Weights of a small image classifier.
Model: 4.43M parameters, norm batchnorm, depths [4, 4, 4], widths [160, 320, 640].
Data: trained on made-up road signs on poles, 31.2 epochs.
Rows from block 7 of a small image classifier, named by matrix and row number. Rows with one number belong to one channel. Each number is 128 + 32 x the weight over its row's rms, rounded and kept within 0 to 255. All counts start at 0.
After each channel's rows are labels from the 100 images, of 14976, where the channel reaches its highest value: "top examples" is what is common among them. Only what is clearly more common there than usual is listed. The data: made-up road signs on poles. In brackets: how many of the 100.
# convs1: first pointwise conv (model.blocks.7.convs.1.weight, 320x320x1x1), inputs 200-239
# convs3: second pointwise conv (model.blocks.7.convs.3.weight, 320x320x1x1, transposed), outputs 200-239

convs1.34 [106 128 157 114 121  64 124 154 138  93 105 114 126 121  96 147 133  86 138 145 138 146 140 164 135 107 138  95 125 157 103 135 143  91 101 139 161 139  55 116]
convs3.34 [113 104 177 118  98 108 146 179 111 190 189 127 104 163 122  83 152 159 168 136  95 144 136  85 168 106 181 136 178 177 105 143 143 120  78 161 108 156 125 132]
top examples: red face (100)

convs1.248 [ 97 141 125  96 149  88 140 131 149  78 135 115 148 111 108 109  84 118 133 162 124 149 157 175 152 114 152 119 126 118 114 133  91 127 102 133 159 141  32 103]
convs3.248 [118 112 195  80 112 119 119 195 118 179 173 161 115 145 107 101 160 176 170 134  99 148 164 122 153 109 185 147 183 166 134 128 147 175 118 165 133 144 130 158]
top examples: red face (100)

convs1.42 [ 83 125 111 137 163 150 126 149 110 135 125 121 122 101 117 144 150 114 133 136 117 117 127 122 145 147 154 119  85  91 139 160 138 144 107 148 139 155 200 209]
convs3.42 [110 102 138  98 114 135 136 136 104 125 126  88 112 110 127 122  83  97 129 101 152 233 184 137 142 210 119 159 137  82 134 108 110  76 118 133 109 115 144 154]
top examples: red face (100)

convs1.19 [ 89 129 101 111 141  56 127 104 148 113 129  94 119 121 162 139  80 117 126 171 151  94 142 163 148 104 160 124 124 115 155 136 144  89 166  98 111 138  66  98]
convs3.19 [ 96  95 157  99 117  91 108 194 117 144 179 172 107 141 109  85 137 154 162 132 131 137 180 115 148  95 207 138 158 170 126 118 130 132  87 132 107 140 134 151]
top examples: red face (100)

convs1.190 [115 135 138 129 132  63  98  97 138  35 126 103 176  98  91 135 115  87 115 139 118 118 130 167 146 105  97 118 123 116 130 136 126 101  94 134 121 164  27 109]
convs3.190 [117 136 154  72 117 113 121 164 127 128 161 150  39 129 107  86 147 162 166 136  87 131 155 107 148 120 137 146 153 154 102 145 162 165 101 173 122 147  93 140]
top examples: red face (100)

convs1.309 [ 82 113 129 171 122  47 107 109 162  33 155 120 116  90 162 139 156 102  96 119 127 136 127 129 136 103 122 110 131 106 152 123 104  58 157 100 177 149  76  92]
convs3.309 [170 142 141 124 154 142 148 124 128 102  95 168 164  86 156 162  87 109 135 148 121 171  92 142  71 166 148 104 104 134 191 107 121 165 127  65 159 101 145 146]
top examples: red face (100)

convs1.233 [179 121  93 110 144  94 101 147 103  84  79 142 152 152  98 120  82 147 125 162 147  91 133 151 100 148 157 155 122 193 129 132 154  88 100 172 140 148 120  58]
convs3.233 [118 147 123 104 134  44  45 106 112 151 138 204 131  94 105 112 158  91 134 148 133  96 171 107 124  98 126 154 125 167 119 127 148 183 122 143 157 107 120 195]
top examples: red face (100)

convs1.228 [105 121 165 181 149 156 112 122  83 135  90 199 116 151 138  96 166 127 157 153 106 121 108 102 113 170 130 121 131 119  54 160 102  41  98 116 137 160 100  40]
convs3.228 [122  81 140  95 156 163  85 105 166 149 161 145 145  71 125 122 130 137 139 181  72 187 123 145 101 172 130 145 141 126 104 142  80  93 110 154 138  86 159  95]
top examples: red face (100)

convs1.103 [173 142 136 169 111 125 117 125 114 122 138 141 109 131 116 131 196 119  94 128 115 132 104  96 117 114  98  83 150 154  90 130 155 192 165 155 105  78 166 182]
convs3.103 [136 134 181 122 116 134  94 113 128 149 135 179  96 164 125  92 163  96 142 149 147 185 146 136 128 116 159  89 158 158 130 121 178 123 160 175 123 162 129 170]
top examples: red face (100)

convs1.90 [120 130 149 127 142  85 130  91 133  79 119 112 120 126 104 126  85 114 109 171 144 168 131 143 112 129 154 120 106 102 134 102 104 108 106 120 142 144  18  82]
convs3.90 [128 126 168  67 124  87 126 164 109 146 182 192  79 126  90  90 140 130 176 132 127 129 174  97 140 103 177 144 199 176 120 134 142 204 113 186 139 147 117 141]
top examples: red face (100)

convs1.289 [144 113 153 129 122  82 112 119 109  62 141 136 121 130 136 122 144 119 104 193 144 101 138 147 134 110 114 149 136  91  79 145 116 122 116 133  98 118  41 101]
convs3.289 [169 130 104 172 152 158 158  93 153 122 115 105 119 118 161 166  90 119  97 104 155 134  61 165 117 161  94 101 113 103 152  73 126  87 173  92 163 115 165 114]
top examples: red face (100)

convs1.183 [105 133 143 134 107  89 103  98 122 110 123 155  98  89 139 132  73 137 131 138  74 145 127 100 150 100 132 143 160 167 125 146 171  21 121  93  98 148 128  93]
convs3.183 [ 50  98 155  88 107  64 118 152 101 113 192 190 103 146 119 100 126 118 139 127 135 110 173 122 167 119 206 159 110 185  96 109 156 162 133 172 182 141 124 139]
top examples: red face (100)

convs1.298 [169 119 130  89 151 105  99 126 107  98 104 100 131 173  89 118 130 103 130 155 130  94 104 123 116 157 116 152  96 135 132  93 111 205 138 167 116 129 135 185]
convs3.298 [126 168  95 145 148 122 117 113 154  95 156  97 107 130 101 101 165 131 110 136 183 162 133 109 118  54 130 162 134 138 188 157 117 152  94 108 170 140 133 138]
top examples: red face (100)

convs1.205 [122 132 120 120 120  77 144  94 127  94 154 111 103 131 100 130 105 111 118 173 145 181 116 156 128 137 129 129 123 159 132 104  89 134 112 141 202 110  23  93]
convs3.205 [122 119 178  86 122  86 133 151 107 146 182 200  94 127 104 111 161 146 173 139  86 130 170 107 143  99 199 151 177 157 118 143 149 188  72 156 133 142 120 155]
top examples: red face (100)

convs1.312 [124 126 161 137 133 164 112  84 114 104 131 129 149 163 170  83 133 111 142 175 204 116 104 124 146 193  86  97 132 116 157 162 137 135  89 118 122 122  96 132]
convs3.312 [109 149 127  79 102 163  92 135 115  92 128 140  84 159  94 123 122 159 116 180 133 132 169 184 119 137 118 148 154 148 114 139 186 166 157 129 157 167  98 187]
top examples: brown face (58); white face (38)

convs1.111 [130 120 137 132 134  68 151  98 145 116 142 119 128  95 152 113  99 105 118 189 134 155 139 163 150 124 142 112 146  87 107  87 109  84 108 126 131 141  55  66]
convs3.111 [143 144  86 162 138 179 137  66 153 106  56  54 122  98 140 177  92 114  92 126 171 128  80 168  74 156  79 108 112  75 150 110 110  82 182  83 161  96 149 109]
top examples: red face (100)

convs1.285 [105 121 165 130 126  78 125 118 142 100 157 125 134 127 123 127 120 111 101 175 152 149 134 152 147 123 144 117 131 102 101 131 117 101 127 140 168 142  61 100]
convs3.285 [132 162 111 166 145 162 115  60 152  88 104  92 152 105 157 189 120  93 111 123 128 124  79 165 110 151  58  74  79 102 138  91 119 112 172 100 142 113 129 121]
top examples: red face (100)

convs1.129 [128 128 123 151 124  94 110 133 128  45 111 109 105 144  83 107 145  71  93 144 138 123 141 140 126 101 109 124 148 132  93 142 163  90 104 154  97 160  39  83]
convs3.129 [172 149 118 149 144 136 150 104 136 121 138  94 121 108 145 130  82  56 122 116 162 147 107 138  66 151 111  96 114 113 213  55 105  85 152 100 160 105 141  99]
top examples: red face (100)

convs1.283 [115 117  99 120 130  84  93 116 133 129 134 116 136 190  99 123 132 110 137 132 154 145 111 172 139 124 162 117 107 103 145 128 105  54 131  98 138 160 117  49]
convs3.283 [151 168  88 118 137 110  85  69 148 100 146 136 152 160 171 143 208  32 130 144 105  64  59 137 126 132 136  92 168 131 139 159 175 143 152  99 119 124 129  99]
top examples: red face (100)

convs1.172 [123 126 111 124 101 102 106 120 125  52 114 157 130 139  96 163  90 120 131  76 123 119  99 165 141  74 115 129 104 127 140 145 120  39 137 109 129 104  76  96]
convs3.172 [ 91 119 165  84 106 122  97 159 114 158 164 143 109 169 107 109 171 183 153 144  63 116 167 120 191  98 167 117 144 146 104 106 192 176 129 209 143 152 126 143]
top examples: red face (100)

convs1.149 [109 130 133 129 112 143 121 109 124 141 118 129 131 142 156  67 122 113 147 137 211 109 112 105 133 156 112 116 132  87 144 139 156 148  82 132 127 141  93 137]
convs3.149 [145 120 140 127 165 117 177 147 146 152 138 115 153  68 145 141 163 106 157  78  98  56 129 115 157  81 160  99 138 144 151 100 125 119 139 129 121 109 158  73]
top examples: white face (57); brown face (29)

convs1.16 [115 136 108 108 155  84 132 123 151  75  99 136 137 108 108 143 102 145 145 105 134 144 140 203 154 109 158 123 121 120 117 126 106 149 125 122 168 117  29 103]
convs3.16 [138 144  45 153 143 120 125  89 143  70  60 127 131 116 135 152  90  73  98 119 172 107 106 145 105 170  99 124  76 123 122 108 127  77 167 107 132 101 110 106]
top examples: red face (100)

convs1.17 [ 63 112 126 142 136  73 132 113 118  79 123 164 160 101 110 140 126 133 159  76  97 142 108 135 127  70 126 101 143 147 144 174 156  77 137 111 132 129  89 149]
convs3.17 [116  90 192 175 118 160 184 127 116 170 185 144  96 166 127 115 151 210 156 159  91 180 147 123 206  83 118 148 169 169  79 101 135 163 125 189  92 162 153 127]
top examples: red face (100)

convs1.74 [105 119 112  71 138  43 129 104 157  84 111 140 121  80 146 104 133 121 106 144 112 150 125 135 102  76 143 137  85  95 137  82 101  67 129  95 139 138  32  67]
convs3.74 [ 80 128 137  95 111  90 121 179 117 156 172 183 111 150  95  99 147 128 170 119 111 119 186 107 169  96 152 125 168 142 106 149 181 142  87 199 115 160 118 137]
top examples: red face (100)

convs1.293 [ 95 128 182 139 124 105  85 153 115  71 136 156 110 165 143 107 134  70 163  88 190 157 117 167 171 160  93 106 107  72 143 139 100 130  56 100 133  70 145 125]
convs3.293 [176 111  80  88  86 134 104 175 112  98 159 109 141 167  92 102 146  81 134 139 110 125 169 156 147 105 101  49  84 137 127 173 173 152 155 104 144 143 113 160]
top examples: brown face (51); white face (27)

convs1.204 [ 94 118 162 133  93  41 110 131 139  65 135  94 133 162 102 175  88 108 137  71 178 142 103 132 143  96 117 139 124 125 152  96 128  76  96 127 141  93  61 106]
convs3.204 [150 156 102 178 143 135  69 100 140 100  58  96 169 142 143 144 104  83  77 137 151 145 107 138  67 151  57 105  95  96 165 131  73  77 167 106 118 122 123  90]
top examples: red face (100)

convs1.64 [112 136 146 170 128 180 148 139 114 104 128 140 166 208 113  86 103 113 117 131 183 161 125 120  99 158  84 112 145 102 162 143 135 153 105 105 115 118 112 142]
convs3.64 [118 125 141 100 130 114 170 181 121  96  88 106 120 191 112 142 115 140 125 155 127 138 173 123 107 139 105 125 103  60 112 151 167 133 151 134 154 146 120 145]
top examples: white face (96); triangle sign (44)

convs1.97 [145 132 143 126 141  74 141 129 118  90 128 136 140 128 137 144  69 141 144 134 146 127 112 112 180 109 124  85 141  99 102  66 144  73 135 121 132 154 102  31]
convs3.97 [160 115  73 165 135 184 187 142 129  53  97  69 164 130 140 153  70 159 111 133 123 149 109 140 113 161  91 136  98 122 135 136  89  88 170  84 121 107 150  82]
top examples: red face (100)

convs1.304 [125 135 113 176 125  80 131 158 129  71 108 152 137 104  68 114 140 118  72 124 147 146 115 181 134 101 126 129 143 106 105 155  87 109  65 157 139  82  62  94]
convs3.304 [ 99  92 190 115 126 143 133 176  92 147 135 140 113 166 122  97 177 195 129 148 117 137 143  72 148  80 153 176 161 151 113 206 159 140 145 166 130 145 148 159]
top examples: red face (100)

convs1.197 [114 120 119 158 129  94 151  84 133  88 102 125 113 109 131 134 100 105 129 172 110 118 141 157 146  70 167 102  90 118 145 138 134  60 157 113 117 162  57  57]
convs3.197 [103 100 138 107 112  85  96 171 110 154 179 189 152 147 101  82 152 125 146 137 126 130 169  93 154 113 180 130 139 141 114 130 132 158  98 178 114 156 105 159]
top examples: red face (100)